python train.py --model="image classifier" --num_classes=30 --expert_mlp_ratio=0.5 --patch_size=[8, 8] --beta2=0.95 --eps=1e-10
Rows from block 2 of a small image classifier, named by matrix and row number. Rows with one number belong to one neuron. Each number is 500 + 50 x the weight over its row's rms, rounded and kept within 0 to 999. All counts start at 0. Numbers have three digits each. After the name is the row's rms in percent of the matrix's.
After each neuron's rows are labels from the 100 images, of 14848, where the neuron reaches its largest size: "responds to" is what is common among them. Only what is clearly more common there than usual is listed. The data: larger renderings of crowded toy scenes.
# gate: MLP gate (model.blocks.2.mlp.gate.weight, 512x128), inputs 0-63
# fc1: MLP up (model.blocks.2.mlp.fc1.weight, 512x128), inputs 0-63
# fc2: MLP down (model.blocks.2.mlp.fc2.weight, 128x512, transposed), outputs 0-63

gate.470 096:516530561508545505504523487437547527484486499502460413504497609454482477419493500550491525496439553483622535558504438546415528558439462589462551507431441460485349503605521536514418383537516514
fc1.470 098:533497526501518553549428447501508442582496489406559537482458444458517566617507509433511448475486455507539509545522398408577492591451500573533533487469584506600523437533478470419560516461464590
fc2.470 097:491412439547473516500508461441573500471495473513501474481593403457442501476492512597461445472436449503505497470523527477430505538442537461522494461512508538443543455543522497544471477489506400
responds to: ladder; candle

gate.265 100:570469536484474448397450435398495560469480486495512486511539562480421479441585504411515432493502437502463442513433530537446574484455512508442559463470543568494490472528572544505498430490450492
fc1.265 100:451466474442451428557433619483515510532507494597537533514470539544467502568452465506532526415570448464488538514458483570534387513520537488542518546510655475490471540408532578426516476476498547
fc2.265 104:573500497520456491567486424442480612513557486495494546479546424484382483474528433531507551467555430484461468546412514475551511567464498483517499516422592569528540549532502577506536364529485443
responds to: ladder

gate.232 101:505569549603446549375495439480602580548519534544541569518437560517397470396534434426517456538562567504519496490465561536493510487540510502491495446565483563525508527517526544493421501545503409
fc1.232 099:606528538472482381589537403531444426458447465504484473481506469530465564438519531489512525565518539488453504474568587398558485486511524547544406451459509451458618547479526537496464465581492465
fc2.232 100:444591470519434496516509580467458459560428527547516441505471464468503461526500522476534522562454506441461482503470549461446519515463514549486398558575438509561564610470472470523514512535423453
responds to: ladder

gate.205 102:441420528406466520522490477569526491382487480563498504456496487535549456513518564527480448466477488492536512444538497416608451462584485542526444530478455553529501524588405516521592558550478569
fc1.205 101:525492590430464514472473585480479577523535512468385494492529562520500556450592385454545485487413539543510484446407417453484476430490555467544546504481474562471424499418488533483601406495510435
fc2.205 101:473583576498345412517502599479526569529440472477454572486466484461537486583425527484561536573530534480457563548449537521503478483449483477488520554527533496442469546483496448410498455464571437
responds to: light from behind the scene

gate.476 101:400588504493522448502605507514485493567500454537494474573520451547481469428549547529570528483517520471431500480546534513447545509491505437511454465465551485499546538566570431489513524568488436
fc1.476 102:550510573465505532530586540466573535440537528458494468451489438513573535519500507439537490555460614405495410538419505539453475526530421448518468504591394543561434507585472510538446545491506474
fc2.476 103:536516584486504530473488480537588513489494441473559499516524552448396512517598453480445479567560442429463470488473428559508564475501540480488501482548467508572470489515624533596509471502508494
responds to: mug; largest object: mug

gate.223 094:496456518413461457506494523470439530499497495463439441549511511497450524482547521515444527482639558566522533580428513575531441424543475529614488486487561499473603493410501533414422527514484490
fc1.223 095:516538572491466383471442501507485517528525424427469539494464632527420534495547522477494531608393566469546507473562467527594506486499542576470476519522463504438514476519497529410425434536514489
fc2.223 095:507467448456435494496530519435511397511479442509526517438490498426501455545527519408543634498527522447574475534469496522548495518572453373534409543551516503497469547504470628455570490491428568
responds to: ladder; hammer

gate.363 105:551526472474531547503540543474560468518446554483546446468608452424575515516488516523471465617433505477433467394544447491417504502427471451504463611535356475510473422498452600505530482545523494
fc1.363 096:598462511511581417511550489480443417512549462582535472463621460456460441454410530409551543464470415425545544526472504473503471541467498541621523519424553447558484524492438464444509556456592549
fc2.363 092:492464443525529475503498476494551489516462488530537491485526546504499457465430460451394465426599525494546572452501550593564524562475502398523478463533514539582577552505501518484566497451465433
responds to: mug

gate.380 106:471565473536464487420489466549471488524490405574554521513559556551522440454498424523454544522455499560607463515504447485463468535511487444420548496506515507440576545507447572492533465495505573
fc1.380 107:502547476418458490451516455518368500406452522471499475468503493545554462535547534448427531557427547595510539527536376435563499462548538445465501453539469537486522432545507562390483518527497581
fc2.380 104:472480535505617597442468582491462522478522493505389506532562403430532440530564512442550507445454504440417442497461503455455581548470492505443538491511495486541486476527551466456471468465595449
responds to: black object; its colour: black

gate.181 094:546527489522569591418435528545537559478505558498493567458589501461529419477516506513501597422450470552512437501462507502539462489474565440413610459499447474540474456469520461512422382557533519
fc1.181 096:484482556371515482587487528520543550484453479477509533466425492545482587485543501463504594437542502489522449451537541455468496516556425581487470478512518500459441434559448541410491518437414491
fc2.181 096:476586550501405465490558463435467446500360488595452536528525552576474453594369516480530492531480469545514531583428535481503466543499491405539503525559514565510489514416446482506463493514609454
responds to: mug

gate.120 095:465550448486456511516486552561413411567449510556476568622456434539493518438521478498470474611534508514493557529443455469481542557550490394494457513560464604571471419491578438480544546599350501
fc1.120 089:495455500523534511479520492455486584464388539542543485530501454517501470455540529473393449459479504558447530451508524545455600479511418595458496422525541507425535586493510493574532504492510454
fc2.120 090:460456457513461471399426460484487542534462502526500472421507524503519466473509508584449427458522533512474440547505457572566446407479486452543497433481542510412551539553485396527494461474510509
responds to: mushroom; red object; largest object: mushroom

gate.103 109:577455512563544459496449505478561497402491528569536443507393443425547562481488523466506481621489494560438491527523635519501522527470525386513571436535505456525458520531502455569514572606457506
fc1.103 103:600533478517491511503491543536481524469568504482474589523527472545539410412497511391538474562465577557536477507510483502419618544496532506449567430510469540383497428409529491494474485559532545
fc2.103 107:454533574481520406576489591498599560473572532475492556439557525543485539457626560509403448529518476508433444443500575438449482490460558509567486515533489523439561526475457514451457499494444449
responds to: black object

gate.97 103:527485470480595425468521474413468458556481565477364485493585444542491479485547570395482585469462466520503560553468582483436553530511538465491499536448528571531539454596480527452530482518542536
fc1.97 102:496484545533448404520474483501519418543452517565487579503467539531520604560508416472463488529545411481513597556538560599567414473476487419500514470520573410567522508489466475462471530459498543
fc2.97 103:508627515484579508551422529442427547523537468462493497572499465527490543420469526451549654505461494435517507494424561457613531439398546530449433538441447466490467472487495537466506488567517437
responds to: black object; its colour: black

gate.493 098:521434463553551515463524518523568551486555545547507487522405557508546444468614480486545515538551519545455470474491530540505461509485470416524561507525567535496446442543490397633442484464513575
fc1.493 100:529529496564420365504521511437499520532509490594567521462479502531515473446439429446509458427576421571587470534484539539539428517525485492526485517559495452505395471497481473447505633459561455
fc2.493 103:552437428499458530432502552490508520472376472591570444545496573582540402450402488446517462599459505536524524459510471494486489554542389488551496434480467550459403474462485517544605615481396565
responds to: black object; car; its colour: black

gate.38 100:477463511431483511432456422539499524565545505575580494610452567491479540442475439446519438493498596487527481506532466577460461448500514442573451366502597512426518495514503457594454441555479430
fc1.38 097:489479481406596504525553520425563495463472500432445486525492476480529399464595547535494525371576491511516500547400452613412521455451453477505572463600543562568529488546536492536477488481483521
fc2.38 100:548499412484411537598497499492445547531499503452529486574418397448493534395447434498449645497485468589509446458510573420423579510505547506483482560506550492489412525535471487480528547590468455
responds to: ladder; table

gate.492 098:463433442475534565520532547547444495470491536405504564600557517442469427583505472525533422501495653447439498455515505525476559518470555450449528577535480574500548521491407487554554492513497479
fc1.492 102:472487465489455507456459503543405425474578505462526533474452504467441510447488461438430524471443515542483459455520471472450555517525501483471519512523495492478479573536502491538515481563514413
fc2.492 102:581470479438478554443445503535539455463500451524451481540448456445497520463572428552462452555445511439503492458548561510419468578515420521520492557489428537473480597465530524579433497550512554
responds to: mug

gate.478 104:612505494559544559397475490469481512562428570589524488453485543422481472477512541558516460510595535516483540452564511422519441437426480509394511532559537496529464603541546547489454434481528478
fc1.478 103:488544525468424509439376518470596502457500566527432507497477474473540569501578489535450473450534412573535589446541549510533396513563489450494514540483564479489459404489512511499550486548525509
fc2.478 104:504453483457464488548482550587481473476556520498541508514492499517426464497467445392459517568467592527440446506524479456579463527492446398551493538560529480458471537507430554522516513510563550
responds to: ladder

gate.335 105:493457567481511521606503484504491571567559485462413443488465452546502507416527576475477541511413496517610580463588530504557600565446505531526536441468587474501476457484409487571569559481516435
fc1.335 105:531572483511614549441584494513566507490609482511521472544547579528488416603447496473530559452493503574450409520469551500438491479554519475427479494455458453471455567543466589426442424438516531
fc2.335 104:494496578569449444504432492446528475489543515506508543505534520558528566438530461558502548527430444508472527558573360544425510528572491500493416485448519497473506585554595506517470530536547406
responds to: count: six

gate.322 095:496438598543468533464575494510590570469449548523495580578394481450568508547501499447523580497491521553478467447506490513665432449522600483534514428535459452551531479599470442461455507545561530
fc1.322 098:557430550520515391575512489545531515491509546534478603420476521462410545509523428493464458461482550562475487531537482508510395431479474440564468559517487471442494504523383521379558423486504418
fc2.322 095:499606618469458463599530391493503409594464452457611442491483535490433482518479516466552526527469515461511500513465508506497425478470523526466457462538511513429490580490487579476455639443573510
responds to: light from behind the scene

gate.153 097:492527474606477476556486545469416453493455538563587522506487436512529466443458499476492450468527503566489448472529442375425520503383424673486448527494495492495432527537518572452498519411503534
fc1.153 094:550464508507505526484503488460382417492541522446496542524533478477536490526428524419481458578478557467427441478521566522477567541451530538503439641406374501449511543524521574512520542503431556
fc2.153 099:564527423396470535381538420493484434516439450452493414529512523533531468564486434495529518482492429386395590503586544536474496616525546500509562419539485492524597444477629520455562564504556525
responds to: mushroom

gate.17 102:377546528529522432558455522552526430464500544510416534440478435508453581570512517561557548416498572483462489520573495405569431446538486449468407474530555430468576535526480500507523467536446467
fc1.17 110:483444532471523500488497465466421441577565386470535497542476508445369529491531470503493494599451487433526600521574500489497629580382609461546468451461434568481543529439613448541495482489463489
fc2.17 109:562454473420483614443581484515534481578562541589513445468506473544462479547541530482524499547466426447529516443503510400487581466475509483545486481433414500428488580533473495557464533455385502
responds to: light from behind the scene

gate.45 103:451434556535410554444455475556429563536475366492520526596472557494475551441619431487460489408520532542421511467468477473538576484539533510513472490510552505461581488569624484472479500598484506
fc1.45 099:556540487505550484566489397491513430519520404438551476476479465406540505455558546485523529532494475504492486513533549426522489438516457481548476457503471422387578462528546513433457550494425517
fc2.45 099:479507639513500488485471428517539486451537503426528487486415596520489551511478485536536486565414452401486557547610417471507488457491518517417447483589432477502481494546609455488485505495460520
responds to: light from behind the scene; hammer

gate.65 101:537450457514475508479514486490535533459413535485476517509421464503481499587544564477587538515484514508610495458521508438572571512500444528518463531537527543552476489441450547472472503490472607
fc1.65 104:525560540540534505488510567460549488465568566443494467400508463473535489513389590604470564541436499560492523478493556463543540465503519573437564430574453442479522485506487555518402500496583500
fc2.65 101:460503427420463541498508575536396527533487494452487572505498556599491563529423498472531450522420467487546526508579570425431520571468517541437520507576579583466491478455507531498536492517459562
responds to: mug

gate.73 101:501475494500565409443453466509524585548474601516487546536499454496568480568560499503490535534510526495575563426490564527532517505499470514432425431420416510510570488499440514480425502443504553
fc1.73 104:514567508526469526520470600469448605466613580465545465467591418451547459521461523567536519485493424571527489553561412375493493565550468545490540505486521521454525425430435561453499519477534535
fc2.73 104:458494432532460581506488550433409463533488540431510440428441487587519501523404499556475522460447459545444469538527544387478552563585466477457495510532500568583486443570517491593598523550444536
responds to: mug

gate.346 091:499496470468516480535549515473525417569432446440471502522474499426445591475524519526567525474561538443515467453542542508466560512407446497474513556543511537530433523543512615534559496460421479
fc1.346 106:492542471553579473517453476518554519563449487472532389501434479567471535472483486488474599487533518459448431396483622434513531374493534464489530436546583598488602567586565515534448488560429448
fc2.346 104:504458503491468470511499534565588434542501581485490450534446456496431500478556470479432543595481501493545454425481617444455418419465495448422544588612449480531449457544555514501497502497525443
responds to: mug; largest object: mug

gate.506 098:457454532486520558522495507530447469537536566551506529482404529478416518497518496497445462495553515473505491501506501526557417496538542420570497506576510520475526527386512484576489602479459548
fc1.506 109:529506506500410524518435379432498563482435534494558574424441457509564448549538515513490481496513430462586526527538547546474508539528567485504417506483504530512529495496513519417486573494349510
fc2.506 110:532468398496483475455471417475499543414443460432559517481555439500477394554587506535482537486480437557511480516513590513482493623486488489567448555402431492477491548585516536491501510543558586
responds to: mushroom

gate.264 093:496491506535464470501498466422542436434562502514551448491576622532484396518474497503450524562435503537576518454536433488477540510448532435470569433482474424474430570483527520509505509524451511
fc1.264 099:510570525451572575567551512539485539509373577393470545552458435460520493477507547524450507440529483543490591453475496461462557440446529475493508557508524497477523464551443522495569580516494404
fc2.264 101:575427501526492506513525443435507492515511541517528404455473601411474473489539474484447550499527506533483517507454573508519573560562471393516494493500434539479527493565526510440476490535476478
responds to: count: six